{
  "dataset": "simulated stained blood smears",
  "horizontal_flip": true,
  "encoder_norm": "batchnorm",
  "encoder_activation": "leaky_relu",
  "encoder_avg_pool_shortcut": true,
  "fusion_encoder_layers": 6,
  "fusion_encoder_head_dim": 48,
  "fusion_encoder_fused_qkv": true,
  "fusion_encoder_qk_norm": false,
  "residual_init": "scaled_by_depth",
  "lr": 0.0015,
  "adaptive_grad_clip": 0.1
}
Rows from block 5 of the image encoder, named by matrix and row number. Rows with one number belong to one channel. Each number is 500 + 25 x the weight over its row's rms, rounded and kept within 0 to 999. All counts start at 0. Numbers have three digits each.
# convs0: first 3x3 conv (encoder.blocks.5.convs.0.weight, 160x160x3x3), inputs 72-89, a 3x3 kernel for each
# convs1: second 3x3 conv (encoder.blocks.5.convs.1.weight, 160x160x3x3, transposed), outputs 72-89, a 3x3 kernel for each
convs0.9:463436432474451455523511496492472472491487480526532520491474466495490493534533526511494487515517499524513515481477492499495493491496504456451445482467466526514504481485480521515499519524530495485476524516500527534539480473462486485484526532521477473497509511528516529542498492473503490489487486484477462450484480476533531517552537517515511503516503509463471463481474482527533515481460445492490475531534516491494503499513513506519543463456453480454461528518498506505509522510502516519515
convs0.10:513489475540517513552570552503494480522506504556547526500476469508502490525524517515501517521500527475486495490481497491502521493514530495478476522504497536551526469492511482513552485500531493493498500509529488491518509498476521512500541534528502507514496521534485494513488509530494465490470457487504493474520507496557547515476475471493474469513517495509488479526506502558529515496482471519507508531543520467475496482500530501524538500487485521508493565532520502506538499471524462454487
convs0.11:523478471544515519534555546508478478529505503545523529500477472529502501525519526508498530513494527479476493490486489494489506492509534502469479528507507521537539485508516501523547493521529495512506506506525505504515511474489536502500541516528503502521497510539482504518481486520479465482465465496516479486531506498549536515475478476497494474502507484507481490526501516549538521511469474541514505531533521454476493475503535492524526505477486531503504545535527492502556473473529458455506
convs0.12:521486476542507487549535519506476478530488485541526499498469463519479483520501501506510521511517544488494510486480470477490517485513535505466464520489475522521517476482506487503534503514535504505482504510518508510528503477484522484486529517503501496501490515518485495524468498536469453499460458481503487466530482488544518496475486485488476468489500485509471471524481478537512505495462465515486478525515502477498508477508533502526538508484475519487478536519500494508560468461530431442505
convs0.13:512504495538532519536543517506516493531540511541539501504501489527515496512529490499488527474471506447444479486479489456451486458475508494496479519513496507520499493489510480495522472508533511504498482480511473496517501504495527520509524542507501498514488489534472499545484468497480457485462446465510500493535523502534544502491482479495478489483476465502500494531531494547540503496494483523507493518525497479474501471477526479517551506502490534523497540532506485484520457465512439435489
convs0.14:465450432468453477491497526481465447490463448493488488479468452489476466494493496516523515531527505545550529520527525537534522510512508467463431475474468492495499504503483508528488506508496499515501496525487503505495484469452483470455494481491474487481496502493485473494536546533549536525525525510485470441485471461489486490508506489513508510494497522495477464481473469497490497490469440482460454494488493532529491524530523519530512474452437469464450488490502486508524513518490518513496
convs0.15:542525491567501486544497487517506499553505484544488490514506482536493481538490477460460508479486519484486496501494483471461463427416445497506484536492470522471468475482477448456478440457496483480462478468469456478491512508482539496482528486484485485467464469465469490496492493494508488505481480486523509494552505494541492494517505483496483485482471470522500489534498488524489487516503486532487480527487481496502504468488502464491525520511485552499492541498487474476515475486514449460488
convs0.16:470462478464484515458496510482468485465485520459488502490471479469484517458499504545523491536522487545503479461465467491503511511529529471469475462489511455501509490473469536537522534535522505484467528525515522542515472468484456489515454487508484494489493515510484496498495486494496496487497504493465474486457486511449491499459453481490503511503519503468480501467493528474497505474471493449482507442489507496475473548527530552547538473466490458487504448498509514506474514519478509508471
convs0.17:540503501569521502555544534518500484544507498555531512506479484536485486531508510497489520514500533475485513502481488485487513479494535506484479538489478528523511491496501493496522495512542503495501497504523491503530514491490545508498540522517502496513490498514482497518491484527467463504456470500511495487545507495563527509486490494488476482493498498509495490547490491551533511506489487539497493541539512471486492472496523484505521513494486530503488556535516479482547476472529445453509
convs0.18:504450451523483469554529513491453482507480482536539506500454463515482486537546523506504516513508530504504525478477472475469466474490510474427434501476461526518508484486475508501500506523540486472452501489480505518509485446473493481490537536520491487489510519525514531543497494484491483508486471483483446465502482476544526506500508491478487489484484478477445473492478483540522510482444451505489469539521520489499490483495518514515541477441458496472469517515492500519522486503514474483522
convs0.19:514486482552521512548575555503489487533507496537534525503476479530496496517511518507502522502501532475473492491481489483495518491517531504475480537496500522558525482502525503514533495514538506513512508522534492505517515477490527504502527525529502508520508519545480499522484500539477466492466463492512473479536512504548532514479479483490485484501512489502490489527512506542525515502467484520511498517532529466484509488518532485528529505480484539503499544547531493494547473468521439439487
convs0.20:493472440471409406505475471505505474480436437507484499513514462493458432519502509488482494505499493525534509475478492493473483492480478492479451464424416512468480483488487491502483500521498482488492501500486505527513505500447480431431512489495458467490491485484479491506502500494503503485496492492512490464468443435511487502526502495517513510529511516513503467474451443506478499503495462486435415515491511495509506498489495480495510503498460466427420495460476487483494517493482529523484
convs0.21:475455455498517523480537568476466481499523541469531566480481474490514528464518563511496500501511511512480478484478491480494521494523538487471469498512524468527567490489506506508531497503506502505508516514519502497505485480479485524529469536567470495506479498499480479457519510530504492491483486503497482477493518528471531557469466456508501493512515507494490492497517524467539568477472474494519533476534565458477482505513508525525507496480485500526525472536575513482495497478469504482471
convs0.22:510544548516524533500499491500491509519521502509495463514501528534529516518515465487489471502488469509499494510529517513521505523524498535528527537530527517506491544573555531546523523519507532547528531525503498510493520510514540535516519499477486490477482462448480463454490511524518522536543546538510504526528523515508497474533542516564558516556553514506508520529514500502480463523523532541537517522516480479477465476486453459471440513507521524518521507501474511494497524489478525499480
convs0.23:499443431513483453550532501481461465505485482535535511508460456516489476533526526511501492522522516513504507487479467486478465474489481487427426508478456522509504470477489492496513495504523479492479503501514513522539486454461501476477535536513475481493500509531505511535480495474496502513492480509490454464502486480542523515525494486494477486488477498489443464499474471544531531495451449518486468541532518467496504478499528499521527483455455521475460534509512504506501509514517498514520
convs0.24:463434444508485476530524504472453465511508500534537519486455470510509504526535537514507498502507492483492486481489487480488489486493519445431442506490484509528512490488476508515516524526538504493473519504501522519528470447468500507505526542531508517511522542557524536562516500491494484494480470462461445462503495502527542516484477493474478475487472472472454475502494499525532523476454462503498500524535509481491504485499525532521529458430447503491482519527516517516524508489500491493502
convs0.25:467460415450433411508480472489497463480484458526507514485492447488477449532513509484488500509512495539554528478480480472478479488471489465478433457441415530492484453476488493510494508509514476491502497502495527515517490495461483468434529504495454479494493484511506523522488493478512492476493477479484497452485468443528508504551528494529513510518513522482494451489471453534504505484479435483455420523505492490501518481501515493514523470481446474463430517486468497482504514497482526534502
convs0.26:555509484541498482567527516520496474525497476571524523510489481513497478558515517517493489517513498488493490495482473496485460479468475521475464505479475545503504468480481486502502476504521484483486506509505496509523504481468513488480572527512468472490484480502478486508509488488520507512496493509519492477529491485595523500518498498491461495484475482510500463510491477580529519514487467517488470557508501469497498472494516480513535520491471527492482570514510512489497505494492485482498
convs0.27:458485504419486528431477512478486501451486532438476503473483498455492521456475512511516490536518500545513483464462479474495501492489503487498502441485525454475498499495492510515507518523520509508485519526498499524514471488501447490526444484510496516511529526521510508488477470505487471493496486494463489497441490518448478491480483496479482502471470489476498505458505528466492506481480502446485519445471500465469464491494486494492494481492507448498529448482503514540493522515504524491481
convs0.28:503497488474443447465451443505504505502491491487490483517514503515485476498501486467494503460496523456491520484507505465505511467497506505509490494461472463464464499516512500513493506511507487502497471483481493498487503504507495493504490488495474489508487507520532542536477478476476479498460473492511507513507496507476487478533547513530533517500500493499500506509488479477472480510508506494473477472486484484501517490509518498507519519502493499473477474481465479501498487491509489492488
convs0.29:529505483553499503557551522517483481522488482539520504499471475523472479527507496509503528495521529467485516482478485480490509479507535491484474520472471526517503486490509493510533509518541493503499497508527504505530508486481522482482533515502482487503495499522484497522476486529476462505454458489517483480523472484547523494496498483482483479496500486507488487526481479549518497494471476524483472520520507478494511474504539500532544512491483526489486542514502483498545464470534430442502
convs0.30:518486469540510507548544533505476474519490490539524509496466454515485483522503502507508530515515537487496514484484481479488514488509540500464471519490481521528519477486508494510528497521531506510495504513528503502523503476473522489486525506511489486506487504521481498518483488529476453482458459479512476476525491487533521504473490489486480474499502483503465475529493490545525506503468469520491479527526517469485507482503530497527536507478468525498485542532506487495551457468534433436500
convs0.31:518491477529493466570526521513496506530494483582532512505501478518499463569531510487487491519510519504522518474479465491476455470469487509485480513476447550503492440461459472484490477499507460475475495492503489505531501488487516482463564519501458466480459481500470488521500496490533527522497501500509495493538488475584516502547528503487483493488475477497496494511484457578519509505476470514478464557514493472497484473490504481517535505487490521501478574523510502493497502509512473503511
convs0.32:471444463495520526482533551481475470490538529484527546473466474486528528478524543505500496496503491506484458472472477483492504503516517486472472506519528485550561470483506501519534493501499496498503516512520507492489485472479493529523481525557463490497476504502487477475487484509483472483482475489490482478505528524473533549489474463519517504509518511492490486490529526490546553483474479486534521481536549455472477491509514521511499497482478507519523479552555496479471494464457499460444
convs0.33:464453462488514518473532559486478475493536525480525548472473472489521521486527559505503506495498496498476452471467489474498519502513523485473479506538514477524556468480510505509528492509505484480506519513515503498487487481485499523528478527562472498499470497488471475480508495512499494476495485510497482480500525515473528558485472467521532495502533508492491485498532520483544557483467478493522526486524554462474485501502514525513515492475475505531524481540570502476484491475455494475466
convs0.34:478490473411430440460455465509522510440478479476503506497510497451467468498509529466468472477483487515508485475466449473447440486448444517520493432463457461470470472480484486486482511508501475480480506488492532518508498517507441469485484505506471488512505510520523523537502508488495471481504466465502511502433474474471498501546518493518494482520494477505524492447484470490497509487512490435447448487504494496495489495496479514493498516525515434476478459485485500489479499495483542507490
convs0.35:511484477546518508531545556514478476532506492538513516512466468528499494517498511513496525496505521479493494489488494490497529490513535502475473533497494511530535490500525491514544490527532499508512511511535510513519502483484526490499520511521503507522487519540487497514483488521480458486468480489507476470541509489531506521462467474496483468501498487506474490533495499537517522509472472539498498516529526467488503486509531505515530503488471534494489530522520490484537476464518463454496
convs0.36:502540536499501512502500487494536522488491506494497489488522526496497510498505506493481484501459460518509506481467464451444433448446436511537519496505512495499493464477479459466443472475459472472473462453456480485472497522518491491514493500501462458459474450455508501502470475465481468458493476456502533523488494511493499497530525516505508487496488466496529520488491509487498498500529516492499506500497495466475456456461455453453448502539520493499514490495498517488473525493465544516500
convs0.37:532501492565510506547546527512496487542494505547525515507476477529487484531514510498501534493495533478472503495486485480491513481504545502484479528486490517517524481496511491493535502513531483493489488502524490505518512485487538485498541519520491496503480504531482506518472489512471443484455454479512489485543489495545520518485488487488482482496491490505491488538494499536522518505486476540496498535521519465489500467496528492526531504489484531490486541520517480496547465465535442442501
convs0.38:488443411483437449518502497507487438489462470514503502519492450503474466522516512486495510509507509524552527479490500507501506512507510501448421481445454523497505487499501504516506499518510491513511505512511515521512508481443493461459522508497486493494507495497482500502506512501511506496506509500504474431499454463517506501515513493518512532519526538506486445490462474512499506509480433497463459522507508506521520508529518499525525492453417486438435516493493492494495505502478512517498
convs0.39:431458486439499520454516526469476493458520539482542546462483510473525545500545535510498480498491466512484441460467485474485502480491508463484489479525536486539529494490499526535531522514518504496495538522512507517520460481500461520534487541534472486487472496509492499496527501511513495490514499479472477494460504532477532516489487484501508516510528519460495497466514535495539546453482494466522536490542533474477483517512512522516495464483496458507534477525541531502491530500476538506464
convs0.40:419430458455486489493533521458488488476528530508555537461488498463527538507554554526502503524493472496449446487484477469459459478487457460471480473522504504552537467474488491496505486502491485479485507520511512504501471486494464540530503573541506509489512510489512525512515510520498485486504502472469481497478525521490542526473487491490509478517528482470491499475531531501550546464485503465523524493549540495469486512521504552539510465488483472524527492552531523510489531500476506482488
convs0.41:434459482435486499452478490455471492464498511464478486455475486452499503456480488535529507539518500515498470484477486491500512490501507450465468446492496449480500490487468499516508505522512505507469514532518521531515456475493457500512457485497481514510507532519486502490499495498488491498496492498451470501456502505462480490462472475465496480477479478466487508466506512487497500453463466441481492448480480480486467520513504516511501452472488455501506454479507508515489499503478495492464
convs0.42:523500482560516512570544543517488485534508507559531526509480482528486505533520524515513538511494534487491513487485485483492510494509528499480478523495495536526515486483498496501527493513533506504490492515517498510526507488486532502503552514527499496508497508514480497518488496528480458486463459482513483472534504496557524521473485470481478469490505483509490480525492496551526519505471476525499500551525520469482494465496523492511536501482483520504498555520519498504558471469533452451511
convs0.43:522506488519511502555529505514506488519509504569537495520502480505497500552528499492486513503498521498485506502482476482485481480488513499494483501504494546514499478473494505496515491512526480475494491482501495496504509495483504496495567524494495484505502500514499503526481478508498502509484487496513501480510502492597530495489503511487488490502496461502490483511505493583533501509487472497509490551523497473482490480480509496504543505497478504502496580525495474481519475459514458454497
convs0.44:484479493482507546460502541488498492479513537465497527475478503474510540455516527508505496521494492536487466457466479490503517514523523505507504504531547471515536487483487527527529529536518502501494527535513515538515493489500489520545467500525477495482487511496500512475480461489493478486498506499487491496472511531455494525484474492531531541508520509496508515499528542482523542490488503474522547460512533468483479526529528534534517502500498486513537463506541488479462501483469518492477
convs0.45:502482485540518512562565544506484485529513511549537521500484474516509497534520520518508528521510531473490498494477492494502518502512521501478473522501494535537524487488516496517540493515524498503501500509517487504508504495484523507500546536526504500507492517529479503513491489519478470490462480490509481483532506507557532519461476475489489460510521487508488478518506503561530521509487476526507499542542527459484488482497525481517532511483487524507502561533522494491544473466524453447505
convs0.46:467436437512491485539527514481449456507504511528531527488458465517514507522534531508505506502494501480483484477475483466476487467486497455419447494491491515523513494490491508509522516531533504493477508500515516530522482448465500501511533533523508511516519533533517539547511499508497491499482474459465450457503491500533532519487488506492488486489480475463457476490490496523540518485445459511495493526530513482503508494508540518520540466444445498493493522532512510530528518498513501495519
convs0.47:467451469473516532467518531482480490486528538475523558468473484487529541480516547503502499490496493493471470461471477465493504499512505483486478490528531477528544486476498495512525488505509502490504515519521494507500486486491487529541477525548465487497487503497490488476489472503493471473489473481492491486491527543475528545484478460512515504503517503487493485494536533491537543480486493492524537482536540461452471497504500508511502489488483493527531477534550498473458499472456491454451
convs0.48:450430418468437451496485491487464463491448476524500503485475446500476460526514507487498508512532508533538510485490496500498495487484479457434429472437444521489499475499484507519502502512505478504499506513503514515517495456445495459465521504500478483496504504493495511493502500509511523511496506491489458443489466463523504500524527523519528536520525526492457464493466484521501508474448434487463465521510506497516515509520526513519521460430430474422447507478483491494503528520485516531498
convs0.49:479421399491424436517494487495476458510468488531523512483456431514471484524526508504490495523531505531534515487480473495482464491484482466438425503433453519507501465476476492507497503506506476487484505502505522519519494462442506455481538513509466478487494500507507512509498496486504513505496497491493475437511453484525519512537533522524516524509506520493458454500459496539529523488443424508458474532520506497496497504507514515522527479453428501441461525510494506489494526521490512526507
convs0.50:473447456521526523518545562482460464519531520509537542483461469503525518497529535525515529507524524491498494481488511489488533496525536471453465519526518503536554482501502505505530494506508497504512516514535518511512493470468525521514495530537509517525514531523503511512485501503489485476480478472487468463528523513512536537460470482492497472509504488491489477519533521521546547483463461521536524504544554465492503504530529523542527486465463523522500508538541514502505514490495494494489
convs1.9:535534550543549564521526537518529542518533548491502524508516546509523560509516546500501497519502497511495515499489489499487505502494514534535544527534549522522523482470471490489501499494493492491498511503503510515503511530546523538557493509525482476489482490496498493502481488477495500488516514504543538548538542554503513528533535520535531518509495493531530541521546554510503516523516535513528549498501528488486498503493513513523514548543551543552564518513525499505487476494486495496480
convs1.10:495473474497490523496498531483479490509521522499542548500497498529509512505510527540537512493510523490514535500477480514481477525498517494487505515509537511526570470448450491467502500496526495490499525516522534503525478466490499513525501524545504483501533519512508493513505510505443444464425432460486475484522506534511507536471481485485485490455467492444464487481523517489501534502480476527506515506520550460448486473443489476465509484479486516512540509514542480487482464472467480484441
convs1.11:476469476500500496484508539477487489504520518494551550492490500517514503512526525545550530509528525497523536503490488516496482561522512493488500501514521514533564465453455500476497508496518504500508536513515547505533475475489503516511503538544517497516532525513525513511508521527472461470422423455478469485519513531515526539456470477475477490457464496440466482480509510484519535480473476521516506524535542464471496465454500473482501479471498513509528520518550495498492478473457479463445
convs1.12:496480481511496516490503526480482503505510516503533539504494501525522511501521523540541515500532532504526542499488479523504489557509522496487504511506528512522559467463472507496496511493499505501503531513518558518518479470495499503520501525542525505509549533519528516498506511512469468470455459469476480486521511538514519529469470471489478493461466490459459482470511514477502527511482476531516510526530547453449491470455495491476487491481495523506525514526539491502495474473462474465453
convs1.13:464461478467471489493504527451462486477506499507531556450449474448452474493488520574570569520548548495489536546528512529510496527486511483485502489474489490488531479472486503473491510492503516513497533496502571491482437461487475488502502521554516481502521478491540498512535549544490513515465482487467468492509490489511501516473474467479470469443444464425439479459494505497519548484489484500480487512489490481500527467475511468465493458471490502487480497483526531531513489504489476494475
convs1.14:560545544570555530550532504510520541519517531502508513504527538524533527526531523506471461506473472496480482475470461466477482495481482522508507515521509515511491478479486495499491529510497439459454467474480500494502506524536514509518516515512455465485477485488521502494507509489511511508515524519542520515531522538519510511563558533575552545532529534542521521550541533517533505493510521498507509504497504495496496512516519551528518542529527541547534518526509513522496518524503530531525
convs1.15:540498456529485467508495487498494470516497472515515503497499475506495466520510504529526522491506520476468505556553526552534502530493501521511480515492462516481475520505496534509483543510467542531517555528496557529476511502473522495466520514505526515500529491476536509467518514532513515539491486504527488458534494449525497471495474460504469470493472481522484459511484467495498507537522486554509475518495479534510508536499486512479434516493460509486463511484458505493501506484510490483508
convs1.16:510527538513532545517548545468481505479486502486513497471457504467473508472490503508502480519509488501461463460494481481515523484507524503503519507526513525518501495482483526523518539562546453450446483499494492534541485480522494499531520532514469440476486492513497526524499516495518523500507523514497495533493534538498535517505513501519527506513526496511502521514516535527532516470479506460482505487501483477485479501528537544573585504522537509534530497522515463513525472517515494520518
convs1.17:495457477487478497508492523489485491475487500503515528500485482508482499506514510538548532499537518504513530531514495536501478581507512493497505496508508510506542485461455498477471518491483514510507535501502566507489486475492505508493505519529527526516547515511545512503494510522461472494452457479481476483500502511512505515440459462461443464455433475467465485462487506486503521508493483543504506533511525498500505475458494487470482481480498499494508517507529499490497483481470485468458
convs1.18:523510510534524525504517529515518528527536551511536545516505507531544550516530554499510510504494510500480493514480466518484498505487505529527521533523548506502533491465481511503513509509504505501512525519518527526513515527527536555560507530551474454485500502488503513499480479468488484477495500505530520515540536543509497513515521503506517505491484488519529527527532562504516519526505510533542538512518533479469496499505509508518515531524531543533541504494522513517475493498501490490487
convs1.19:490472477493499499490498534490480499501520511497539547489492496523507505510522542539559518512540531504520542493492489518491484551521521475499499500504524507522564462454461499481493510491517492504500529514530555508528474461487506509502503523537517491511532521518521509523510521536455474479426429471471469484518503517516515533456476476477481479447449494433467480463511508477518535491472482524516510515529540452456493466457503479466498473471504498499518517512553498501491481464464474461438
convs1.20:557562550557545529544515497542540547515512515494490495532540555526532533509508502497485485478484503472469502478488496490502513512506520539534526527513500515483476475491476485502505511509491468470484478494493488503503525541545508502519495484499465490503467491514486483502492488478516520518524537533546541522530510495519484485545532524528515524505500532560554542541531522524498503532543544515518519506483496496507513540530524552546514557541529537527512532505489487508484512513487545526510
convs1.21:451476511489519535490514544465482503498513524507527538477473508500516517508517528531535527521514522518538523456472501471491523497501529466489524508533548532549554453471509473495543484507542483481508479506554505502555463469511500511520511534528476495535493518545495517525505500494489470477470472466456485515502524542506520524469498493489488488477495509474477497507533510505530515457461503493501531520533543461469482451492517475479524465487517507535543502528544472490480471452457483478449
convs1.22:492456454467458468491506508503479471490466472502502506516480484502451457513503516523525532530541539543559551512502492489471474469458474506468465482468477495495504505494485458446460464483487554554527530526498505509505507486463478471470505502502556551548505508487491510521480487500516501510506483489496460455445452458478491488487491489466465483436464489514481456493458442508524497513481489491466474492492496524519513524533512483518524479460456458455467476481493474482478476466465486470444
convs1.23:533515503545532533529533523527526519544544564523538542535518517540550548534549558504508496501502491492486499528493487518480500512506505529521512522522532524523517499484476523502494526521497506503486515506494533530506530520512542556555524526534475460462499489481509511501476484479497492496504508512540520506553548539516512519522516493507523497503499497525515515544539534520528516534504507542547540523527533497483495507498501521512498532519515547540545512518516525509468505503489492491495
convs1.24:503502512524537561523532563505508514518548565514538575489500513515540557508533568526519501508495491499498507506484478502471480499494507517520525526529559506531561485468478496493497507507512492481489496484498523504507503502509517561554510542573476448480497489500498500509478486482461471470484487492511498505531543555504521548488494489491501495487497495500507505512540561505542550512500506529538550521533557477480480494484499503500507525522518538550569518524560501510491470490491474496497
convs1.25:561549548576548543540527514530526537526514525493496512532514538526517527501500516517516523499523520475479502488504501488507533495510532541536529539530526507503507466481485479491511487513513468471491477494510487509515527533528521516522481485508472485490474498518498505520483496498510519515521519528544536531532516517506484492542536524521522530497490528545542526556532539507499516537537543531530544509503517473486503494498507542535521559539542561535536520513508504513504491506499507511509
convs1.26:532506499536522523522517510513513502528534533523547532513513498532540530538550530525524497496487509459460510524500475525512499516498500511506482526506494497498496516479483536524508530509517527512487551528493555537494510492501543539520525532521480461460520498487523496495508497516494479517492513519520492471521508489504503489501499471495478491467453473503498501521527522522526530513481477546510499522500499531512510519497507504509516506496483503495499502494500510497468514497478503484480
convs1.27:510524553498516535498507518488502521452480495466477486488500525468478491472463476495495499508501493515481461499493500508536519507538522505534533506536518498505508478497487485500522493528541482475495495504504476507540478494523452487504480482488495484488520515500492512508517522513533542516490507518492532554471531548476495500515545533489519530492513508489514531469507515493492505503508525473501516472500509475493498497536521503533533507546548499543547484499507474509525489514521486522502
convs1.28:504516531492500519483490515465478510437432506463478537462466497412427464429428472535520538530522530524504485503503516521524479535508494497507518489486494454474499469472514464475499481486479459471507470465487506482460456474504434442497455488544476486509472482488495480476484502496492504492487475488485503518474474509489515531480486520479455493478470483470478506441450495450468519487506529475481511478498507466480501480471489492471460513524522503498513475492518494518528501504506492495516
convs1.29:493480473511495510492485524493487501497511508492515529504485497525509506504502508543544526496537520510520554509498484537508475573522519502488507512510509512531552487472476516479495515495497516501494532518510566517511482475496487511509495509528538519514557534508552517504508507521482467473470484475489470486504509538512519532453456475474464477460448483454471483472501506489503526509485481536503509526521534484478500471446489491468488484467492507499523507515542507500500482471463476465452
convs1.30:489470483499494501504498528483491492493522518492527541501488490524519508505513526532539525498534539511522539512483492525492482551518523489487497503509514515526560473465467503478493509484511506496491530512517558513526473476497496513511496518543531507513551536514539502514504511514464480471448468467479465489516515535504523529468475480488486484449466496453463489467503514498514528510475479527511512528528550458460494467447502482475479477481495506500518516509545497507497473471469472470451
convs1.31:541499487538514504510496494523502512534546529519529510534521512556548539531545534501503505480484524458455514535521493523499503500481506527510494531512505503494506524501474539525506537526509532518492560535499563543495541512503546538525509529517513480471526510475525481496509501510505483498516514511530504492538512494509497477521507474517499497482458483526510503532537526515527523536501500542517510512492489548510515542502510526526512522488495525507510505499478539497462525493479506492471
convs1.32:439459508498520533480505545464473503504515516500512537478481500504507520511512519545542531531523523522534529464481503470493513498506525467474518506526543519541563460460501475496542495511534481492515478507552509509550452464504503504519501516529474479524479512551492511537513516502494487476457458460453471511504509545501505526467484485492489501481494499458469495500534528487521531471464502502500525519523547460489497453505531461498528463472510500515533498504546471502490480460464478475449
convs1.33:453463509481510533479520543469482510491516523501532538476479505497518522507516529537538530533536521524542534465486501477498522497513531467487519505528543521552564458467499469499538483504546480484506482511558498502552471475515492507526497530531473488529472510552497515519514494487483476464463469465457483520503513538500514533466500499483493502478508508454472506514528520486517523456465511492507521525542541458479495460501527461485532469481518495522543502511533472497488473461464476478452
convs1.34:547539537538525525515521503521520514489481484479472490522517516485475489476460493520524506506509504492478484506523535496533535509527535539525517524523503509484494468499492458494518484505521454472488447479502486498508526511521476470483468464488465474492451470489466484501468487484497513516474501526540527519506505502495477501509507500504506516492493528536522512507497502484475493527533533523517527497487504477485497482494512524523513555546529540528517508501501480498497503514516531517529
convs1.35:489471473506506502495508540486480487506516519497549548497490491529506500511534518532533527508520517501526526489492494522483493565506515485481489490513510518528567473458462504489494503489515493496508529516532555513527478467486496518501507534539518503508528521506524518518506513514477483475434435467468473487528510520522515536447468468478463474462465490446458488463516506483512527493472489528497498537543545476467498473467507475473501477476495512511520513522532489501492492466465466459442
convs1.36:480481489462466489462476498460467482441442476467474499476470472450449466457436487557552536540535545533523528541540541541535518517509497482482500466473482458470481513522520497517510492499492505500493501492479514492466465466474441445479454465500521519511502502501492485496509512520519527530508512520473471481447452449449449468492511508474468485489486489463459481437448475449457499509509486481486495468466488492504514497496509492502498475482485453464476452450466480491514486483507493482490
convs1.37:494478473495491498496492523490480488493508505491537543493491486516485498508514525542548534496537528511516546518501497531505481579518516499504501501507519502521547495465468510485489521501514512509508539534524571518510489475482493512508505530534530500503545523504533514512506503513467466485442446468481476485519506513518515521457456476468458474455447482447461482471506512482516526507475480529507500522528532478475496476462500498467494478474496509499516503512527494489493484473472482471451
convs1.38:554557560556555538538528516525540556535527533510500516532540552548541551525526535486471467472473486461470491467463477473482502501485499535532532528527525521511496474483469493494497502494498474475478475496491492495506529543546523536544512504518472481505464488507490499504506499489512507500512518526544519518533522534519502501561544534547550534526517531536535543552532540521497508532528532527532529499509516481481493498507506538519503543537537548533527526504500504513476516517486549520516
convs1.39:452497540475525534493524540466486508486508525498536532453480522476504528497513535535549533540540518512499503468489476486490506484488517482520524497531527517527524467477501480514547505525564463478476475497546500514541466475524491520536499547538429446489454491521485519520529523487517514486498502488479517530485517533490516511491513506493510502493508487470488508513533526521549530462483507466498519505503514493512502522540543515544561482518525490518525487502521465489477455478465472488462
convs1.40:455482539495542573493543572460474487492520526491524550467452495488510534491520533538555540510527523496519505489475490502527512512528516479492519491527557483525548489497519491535568516530575492477464496494505500512529480472502497529534485527547438451479456490515485511514504510502496499486492498498478488497493504517474495519494501492499522521466529523487486507517554544497546550493458494501517536506521540477479473467498518492513507474485508487504522469494523473478487465489484491503495
convs1.41:526533545529531537520528528485491509474479499493496486490476512483489506492480498470476461485472467464466446485492477500513504483504499527518523522537526514522518497491473489495509512529525467464461477502496473495521488480510478483507497503505490469472483469477490506499516536529522538522507499506511532533497549550500526512518537521519539529504520528498498506488510512512522513501504533475505516502511508479483482499510499516537531533536538524546535520542529469520511505543522513560523
convs1.42:487477474497490515490490527488484499504517512496537551503495490524513503506512529534560519488517538505504535500500484528496482549509517492493505506512531505529549478456463506490496513497516503491496536511519548503521491478489497510514496525529520514511536518509522511500507511521466476477437445466485472498518506526523519529473458464471475487458455487453452487471503516481511519502474480527507510525531547470480490476460497477469503487480494513505542510509537492498482481470462483478447
convs1.43:504491488520497502489503513497502511514530523504539554478481493497493504491510534529572562498525551484469516503486492520516500512493514489495492491485490490480528493475482509499506512503521539517512545523528553530525493489504505523512502526560506464476529493495520498493519544529481495502472466476498478489509492497504479496500485463489478488463431468466473493500524528501536535495486485514495497489494484520498525487487535493514524494483487498480482491474504539531499491501479474479458
convs1.44:462513539493526539498525535473496512490508515509523498483505528496506525504505512533545538543536527541539498471491501479515534503519531482505517488519539500509516453481500482505533503527572468482480484516531507530557480507531488512526514536508470481499470515537526549563524517502521499499483482492479517538480526551499515504493518511504528503511516497484501523496528535526525515478507517479499525513538524492503492520527532518541557489512518496535535484501522457483495467474471466473459
convs1.45:494476479499501523484494529491488494490526532480526564503485492513503510492503537539533503490511521507511538500493475523480472539513518492485503508513536508518575471460465491485503502486521508493496530511514534499517480471492488514518492517549512490493527518508504496510494512519443443465429443447481472485520517543505518542483470475477486488454463484460459498461513522482508528501476466511496516511518555459465489467441485472460491489474492514506533506513562497498492466479464475473458
convs1.46:499499510526542564517541570501508509517542565508532572493493508516542546511531567528527507510499498510508514517480482507477479500497507515504516529531550513525559480474473495490499511507508489483484500481490517504499499502505524562547511551576463444473489482488496494513485495486475465465492492498510505500536543547510525547490497486495497484492489485500508509520530554502542550514501507528538547518530556476474487489480494504501501517512516546547568513530554512504477467488490474495485
convs1.47:455472515473504524481521536464470510475509518508533536474475510490491519512511518549540518537540528521537533480500509471508515496505515460495529493524542502532547458471499463494531488511555492493518486510544493513555452473512485503527503535525474485518476510540490522530511519493500497489465468466446485521492518550490533532459499497474500497473508499441472497485516510505528519455474515469490522502527542473487491463497515464495526460481521491529541499524536459489499470483464478468455
convs1.48:552546552556568570539542531528536542532540550497518527518524545520535556507513538506506484491498494478479502486478494479489501492491512528529533531537531510519510473476484482495505503496510471480475482495491500488511521529546536535545500522534472476497468489489487487506490483484501504497506522511537525531533543539510515513548533521541535529522516529523526530550538548501506522514519534518531545500511528490486490488491492522514507547535545552545548522522519498507483496505490512510512
convs1.49:551549537547569565526528529528534548524531544492501525529528540536535552502520536503504491509509504492504511494494496494505515510511524542527524538529534519511511477477475480506498495511506485486488492505501506527532528530536529534541498509523475478481474483503486511526488485482509509496510512506540532532537543537500505509532528518531521515503492510536524526551534542513502512534537543534540549503516540487473495491494496513515501546535545544551553511512517512518492483505492499492498
convs1.50:465481501512536543501531573493489501521536535499529549486492503514527523508516539523509502503490494490502511463464487474476497503504516482489516512544554509531561461454479466478513492489520478491503491488528500503532474474502518525535508543558472481504492501523493500523495501489463476474442456459482480501520533532508523541473466472486484480480476492466487490502547537498533537489465494512515525520548574453470482456471502465462497472481514516535543507516549481491487476470452483489463